{
  "spec_augment": false,
  "win_length": 512,
  "arch": "transformer",
  "hidden_act": "gelu",
  "mlp_ratio": 6,
  "drop_path": 0.15,
  "positions": "rope",
  "num_labels": 32,
  "epochs": 12.8
}
Rows from block 13 of a small multi-label audio tagger, named by matrix and row number. Rows with one number within an expert belong to one neuron, the router's apart. Each number is 128 + 24 x the weight over its row's rms, rounded and kept within 0 to 255. All counts start at 0. Numbers have three digits each.
Before each expert's rows are labels from the 100 clips, of 14976, where the router gives the expert most weight on average: "responds to" is what is common among them. Only what is clearly more common there than usual is listed. The data: struck, bounced, scraped and rolled objects made by modal synthesis. In brackets: how many of the 100, against the usual share in percent.
# router: router (model.blocks.13.mlp.router.weight, 4x160), inputs 0-79
# up: expert up (model.blocks.13.mlp.up, 4x320x160), inputs 0-79
# down: expert down (model.blocks.13.mlp.down, 4x160x320, transposed), outputs 0-79

# expert 1
responds to: reverberation (72 vs 24.6); text has "room" (72 vs 24.6); text has "reverberant" (72 vs 24.6); material: ceramic (51 vs 16.3)
router.1:148137124137109124099135141100112148123099145134164125142128143153145158140170122117052130136138097125095119169132110149090179137151147148093149156132108117162133162143162142170122108111116120116116184106138108130113112110097096102112146129
up.19:151079131126102143124131150098110157126105128161133140136092120098122117164125135184079123142135141158102150136115112150093150123160128113113159162099126114121134130129106108131146106111126127133134103164110147145112119146133092110148127126
down.19:083093105127137101115166101144088136120152135151144115109158138173149117159134120112134129122090131120111112129130120110124159115113119124109095138090145152106135131098160133105151113111109155129158098102136176141122131150153066118116156105
up.20:142101097148101121162091147133130105146139118131133112105168060139098151132094164099130093134119152132131181093107131126148079108189144148144099100148130133106106128132149137152080138114102135121154178101110113113110090169114119126146104127
down.20:131160078173136141146126156095090108133102155111103107124141100147049105107095156078118094120125139155133119051128151145124104118126151119140097107129109151120143149111140112156076129120125134091098158112130098117154174162134109117145125136
up.21:170109122113136151134141107138129102167118097126138060158173056118134165108139146168162118140142134103152160119139150122113127170146095136140122158125134128147132170122126110110120101139083103103144106106118136126124122076121114099132170171
down.21:109127106095123136126127118143137173125129092092132146138128127094124117115162061089163109096151140093156134121121126078172097152120182108150143087127163158158153147131107134127108170154095153107137111156086115177110131139073103096133077113
up.22:138123140144150145145103141110127155132123104155114122105179138124119185122093162090154137153128126140114146109132095146119127113156147110112144122125169143120101113132139104129110171136148149150125129123129131091188123161135105115154162123
down.22:137138170145078103149145103126146102152104119140130103107093139122099141090101154145119104124145195067127117112102137148111113116140113109122143113153100116166152131145123096142118113106109113126120181125124113096138109143103135110154171121
up.23:136129146155109171113173144102143099139104127096085103134069129153135110136119155138113121162105104147099123142088116129139117135115106110182161173122117138136114112168118058120104125142191119130138099144117086124117119131154156182090112174
down.23:105132137108145150162133159131130100091123131121098138102108135097104107113117121108172123090134138157127168121147125125142101122124164112164165091126108113119149107162116154159109176116131121161131167131092076173089115146138185156098066141
up.24:130108155121143175116141122091135120149108117121115070173168100135147130127162121120136150102097119088190166135116122093109147142119166135116120151126148125136100175104144142132139114132128116130135084128096170145099129105107116112097116122
down.24:113110093088115092103132117102110173146153139145160126146125126117153112113183058149121111127157116101141149121124119105137118160099108114126101162134140108109121162142082150102142137171117150121168116144075137157147165125135095135153091149
up.25:174083103092130139127134155111136135150149123133111087164160080148111130143126145139142090136151115131160176141131156083110136137149109148136104136187173134114109145094144088133122136143099112122132122107113104117127123122088086130113148133
down.25:142105113078108140121149119155094178117139114107167108159076092161097096093145133091150089115147124125136174106106140157144092116111144118129117101107148143156127120086106135126114115145103139098156145157140120121113145159112108104139114117
up.26:162123136150131125110088071128141090124118121112094100099152122130106161114080143145110147112134210105192136149116137110138121112093102170139122140130121112144110104151110123172167132107129157105131087163151160123144117134142145131134115148
down.26:151120149122191147147151115129134112164101121102151135158141148128120171104144133145119134104180132100128148111175110195124090107116120125128145136095147147134143172150123155115094098128114138086124184164101127145142149114058148117142124143

# expert 3
responds to: plastic-like damping (100 vs 16.6); one hit (50 vs 20.4)
router.3:114137099107139105124106149126129108140117152120100144177129116121121094110069113132180132186117090133110178111155117101151112187141167107146165106108147115099155133110153132156138133170107153114095135114128158140065146135125128112107113115
up.19:140113126131116146175101156132114079150082118108132109126179098139117132142135165107106123154091153146110155106132162128094107129155128124160129116164093164135064169146156105161080155137135123149116132113127113072116105128137112116129134135
down.19:109149094166115141176123169157133112137103136100095117098155124160114118180147147101117121128081132159158128112119161140089126123129156111114109107147114130146107140100166076143103151142142097111099148155145089100141163120136109145127090139
up.20:143114159126097191088120125122086136156135132118123156159113126153115122139135119132086132129167104127141129123124063102108149127140169137112131155159151153114101144120103075130130121130118138155141124147120135130083124136157147126116137131
down.20:157112100111141104106145112141154155198094120121129152142131119141128102103145082145096145094126120153163136127156152160130137116143145131173162138103120128130140128124132126124138124152141126081124118144146141127171153101135072146158128132
up.21:133108180134156131105126135130112117162101110134084173120131121167125171183096123139105110124099093147082146128134132139095138081142172138104112158104083111131117105183084122185151132141157146126157130145158148132133106106130116141119128130
down.21:126091123150131130145170125100116143140131132122135101140117065135144086123170102114111109125141117079134112132124120107141120156172113126130135122152150116125144149137183095180108108097089133152157114111112154152085115164120105145135121112
up.22:155113163150148159090141134105166142134146072107140103115163140128164167118090096136103158162143128118107147111112106149123110147146106140104105120130151119150138159177100132122105124124125147113194160139091120134170125114091135117137102170
down.22:167147101124145150116147166119131099111109157153130121167094116148099072157118168136100106140104150164112135115131162174141132113135104119171136164123144102085157100082104112131116133146143117146121115128134134102129142113141148157140145176
up.23:149096132093137137171109155174147122129115084116128117151142109128142194120142148133142131121130096105105111129132122143109104121150125104141114131128164159139105178138100113149127154186089152146132141131121122127170130073090144123126129135
down.23:155153120133144165124162128154118121082147132114125130123127137142138131099122122166153125115114141176137142113122139140146111128150162123133130108120110152108126127108117187106099107165159083129139158135145116151161128121124186122124110112
up.24:127125096102150152087168153119106114151123137120124131147139117123147120128120127130132119157136108140108145109106099136127118181110140091150160134080175185109120118110110122116082148159126139123138114150083105105136128129117137144155108127
down.24:161135191162154125127133104120137132121135123133143118094136153125152137121131162151090160094121162121127086166140110129125143081144131172127130141126098101127117101159136116128163101072123153150132111093152107136095090122122169116109161116
up.25:125109139115138134168101162149158141152138102116094122157156077117105148164092121116138061145119123134152165123121134084141128118143101101128114115152195140144122130137126100165101159220094159120138122125076138108126140103131085148139140111
down.25:170168116150143141114161128113083107096115158137155115118081158116180094097146108123105158112116141161086112160133119153109116143119159140152156140114114164140100103124102162091115118088190133116093119153131117139133114167109200110102124139
up.26:135152160179132177138127142097148144158108106161106094087097158136115102164133135096127165116137185134113158151135097142110098144151073132133138144142133122125123164115113094097130136086150108128151148129081126082147090148079138122142077148
down.26:149131108181140191100109095075158125113089115144115129143150098162147139167113139103098157126126139139162140154105144104145114120112123152144120116084131123124107099125178098134091122141133143103117138114100100116126127106129136120091163143

# expert 2
responds to: reverberation (75 vs 24.6); small (75 vs 33.7); text has "room" (75 vs 24.6); text has "reverberant" (75 vs 24.6)
router.2:157131125119182090115147134083106119110109152137140122113099181105136141146120118140128140150131148168125102132135141152104143115135139094129097136119111111085145111150112144127133088114143131112098173081178120086149151100173123100130176136
up.19:164142130139173123147162182139163143166110135130137129104137153127142127159132136128139151186099120090101124136139131167129140185105090090141111177127136141148099129110125075131134135154142113121132133106121062123144143138109130193141147161
down.19:065151089158143117155158118131102151082113159135115147123134133138099085139181157105115111103115103146149073126134144164153166122119156103139119090136117106122123111122163119127100144114130119148111126065118119151100148175190095140120138075
up.20:150113136113147105126175116117124119116099092093153118135117137165109152099102153127111123100089122092121123125150153142153090120137098133150098156146128141111118123138112110136117135143143192130174058122128111154108094128111143114057155153
down.20:139126123129149108117096123135105116121134132187137107099140057099091110166098143063153143150110155145114147141119133112131115107143123155128131136135125154099149110099176127137111112112126163124125138067133120076076099170103130102116136075
up.21:141102120116159157122145108139136129149120088150155137090169127158139140104145111095122111119097127134132123087131118102125097132147103130117105104141143146157125094138128150119153162123167179119198099163117094137131112134095109139132123160
down.21:080149114134133127127136127110162109074140160145115143115126099089098125111091163128090154155144147164126155127133121142126146095149122160111141168147124069085144138128094133104118133102162105143105104133126139052140107094125154147141141167
up.22:169106155124140149089125151127105119116150107141119155155144087122120145108097160147137120120147107129119109131136096103148113141170169123108116169152129133148127113143092118123129147149136129140136152105149116124109101139115136129111121130
down.22:121134146111114107101100103124101146150139130153154144108112077105125156141157088122084110125143133120100157134136119102147137114166145135110082142135108126096125093129122137113087131111114127147164158119143141152149115140102137128173152106
up.23:109155147101121176124139128120138113121114140118086110098146134116122123111115141105170127140160148180153198105101106122089120155157137121140119131128134154098126159105106122135126143116143062118142121134117120060151112115122133117135092175
down.23:122133173110133117113107108096145142161153086109117080106159142122126158165098122142149158100165108084151136159127128096135114122127131149125111161139167154138134150129139129120124096129126183093100173140103126167128130113081141137116065094
up.24:128077143133155152139167155144135123164123125111134111090133145135098104149139110174111144133139155161159110128121169160123120113108094100119142135098140177135109147145131146106142118166128125141149107134135122141131133098119155147119097167
down.24:142148127113153101127116119136149157088158147129112151121123173133138091096142143121109151138148128142151111114141108131143163147085106085123129094107166114150104120145135178099106180124157126166102134132142133096123176172149126140136100109
up.25:134118166083159104124132127082104125146141081151116089128160124089134151123127105149155124112159122133160117111117105080110114164117130127072121183146173168112105133127122128144149171136123147121126147144107153105150111105133137102104123125
down.25:136093142164131122157111136156113108077111153159139125107152126125112161153109166102078109118118162150137176130135144106098119103132148150131131105130100092134133099123133110144129129125131139121109110084159096089121128116108141095124161127
up.26:144125140126172114150148144148140172128168100144120129085117123106109145137077122123121099144123124136117119104107138118116114108147093112120089130128174151141104117130112117097114151149141194148187124153097094124152126142123113154141137156
down.26:117138124156131157142130112108152088162083113134112150123095133118150112118142076187083151159108137107154117134162124135153132131107096157094176119118142087115155119129118164144152118129132101115101081134116156125132120099114185120113149152

# expert 0
responds to: pink noise (72 vs 8.7); glass-like damping (45 vs 16.5)
router.0:112108142150112151139131124175163145150143113151118139092119100143131129146149163101122103076103159103133112116125144124155095080110089159114128131132112157122085083096128091093128146119125122131163097168124149171162127176119158170156101146
up.19:159131119153103097123100118070085106142133155151122105157138132146124166164113108130111115113146130148162119110132131142150152138126140140114113135149182084158138128113169092151117131128072133121122157117099177098155148125110060126123113108
down.19:165110098132185118159105132109160126166118131143150118154099097100122147120151107163116120132198146113137123099151120132140136117129103117087103138130139113106120148120137149157151108115077129105138169088123158130151122095079096101152142138
up.20:129120124105127158137131137118119080134131121115082152150110105132120137136091164157100120150126090147116127126158118153127177120155170140166165144108138125098095124155130094158119151103152118123060084130123124130111115144126104142153098107
down.20:123096152186099161125092159157150153140146102132103146082158131151113141135148080139120130136171141096138126131102164130074122078144113134119162119137143128144133127135096119121112117131120080151134149196106122128140122129108142139151064153
up.21:144134154118107117132086113116131120169120147148076158137099091125058114134137119190107109118136110129137120124156134162147171159097148161130149129143095090147126114141123112174130160147100116103100112126136138152074112161125099169128136108
down.21:146070161141143129167088150164143142155150152089139161111170093136123162145165126122122164110163118089147129157152141108078153100161148144108151135117142142161128149138132124161124126143107121169139112151121154150110126103124110132159101119
up.22:099180156145113158134099136111108165128132100073123086104129168110109111104164160119121143143120098129146147102144137120084177135095166145088161117151161091186108156174147098140139159154160119160079111133156160114131135113137124139125113130
down.22:120147175172144129113109140118118136091190147126153183086147134107160153149099157117083165142119133118150125154139111111090142090146125150084120151090176122114143128159130133106136091125156149167089122075136133122108106108144165110107147145
up.23:113101134121139116176146115143104135135101129147119133121176123171110151121118148102101113121063138123142134058162150135141142121104116109124124110162111182154065160151117130130109140148172135156148117144175135133134124155139096139103124098
down.23:154115098138094108094111154142141190143129114127149099115155111118121100137141094101133109118138128126167098139150125130104104114167127120146104101128099144159097152144146132139113141119148130156168165097168112113173125167108098146164128081
up.24:125129166130133146103142133141088074159152129092097157127138099133085147123130133126101106114113120124120155104117127152157188117146149177111123160133146135150124110120122140170112141109096167162138127115143141162106123162146122133150096101
down.24:130080174122117111122111095144114137174172117122144161080157091119132128131148111191124115088164112131159111119153123133141127093125144153112113130173121128120109123118116137115156162128130131154122140120106125178103112148149127119114080111
up.25:152103179138110145089136145131140108178138156142109145122123082127100152177095110178135148144163122118145141089129125145149137136139122142074120160132144135126134159151073124142149160101089127119162128128069162148122108106094146134143099137
down.25:110077139105104077141148104163110140139093110125093136150119166151123134096116124130108144117142143107150117150137106104143115109110105128190158140155088127126100142125100156148167146124131115129106126142183172125151150109153136148155121120
up.26:186124079127094102104129109102132126139105156159116091153144127121116159136164147147068110141104116116124105127144148181094154138134120119138094165115093088128145156143154115140122122076136110097134126088153114124099131123157099134152134122
down.26:114164087117105119126124116106095114146112169108112126130130167121114130136151094144154148109137121134130121123121118101073140148142179147117153106166123135109141172104152146137127121125132088131082183162136151125137172097122143109161097147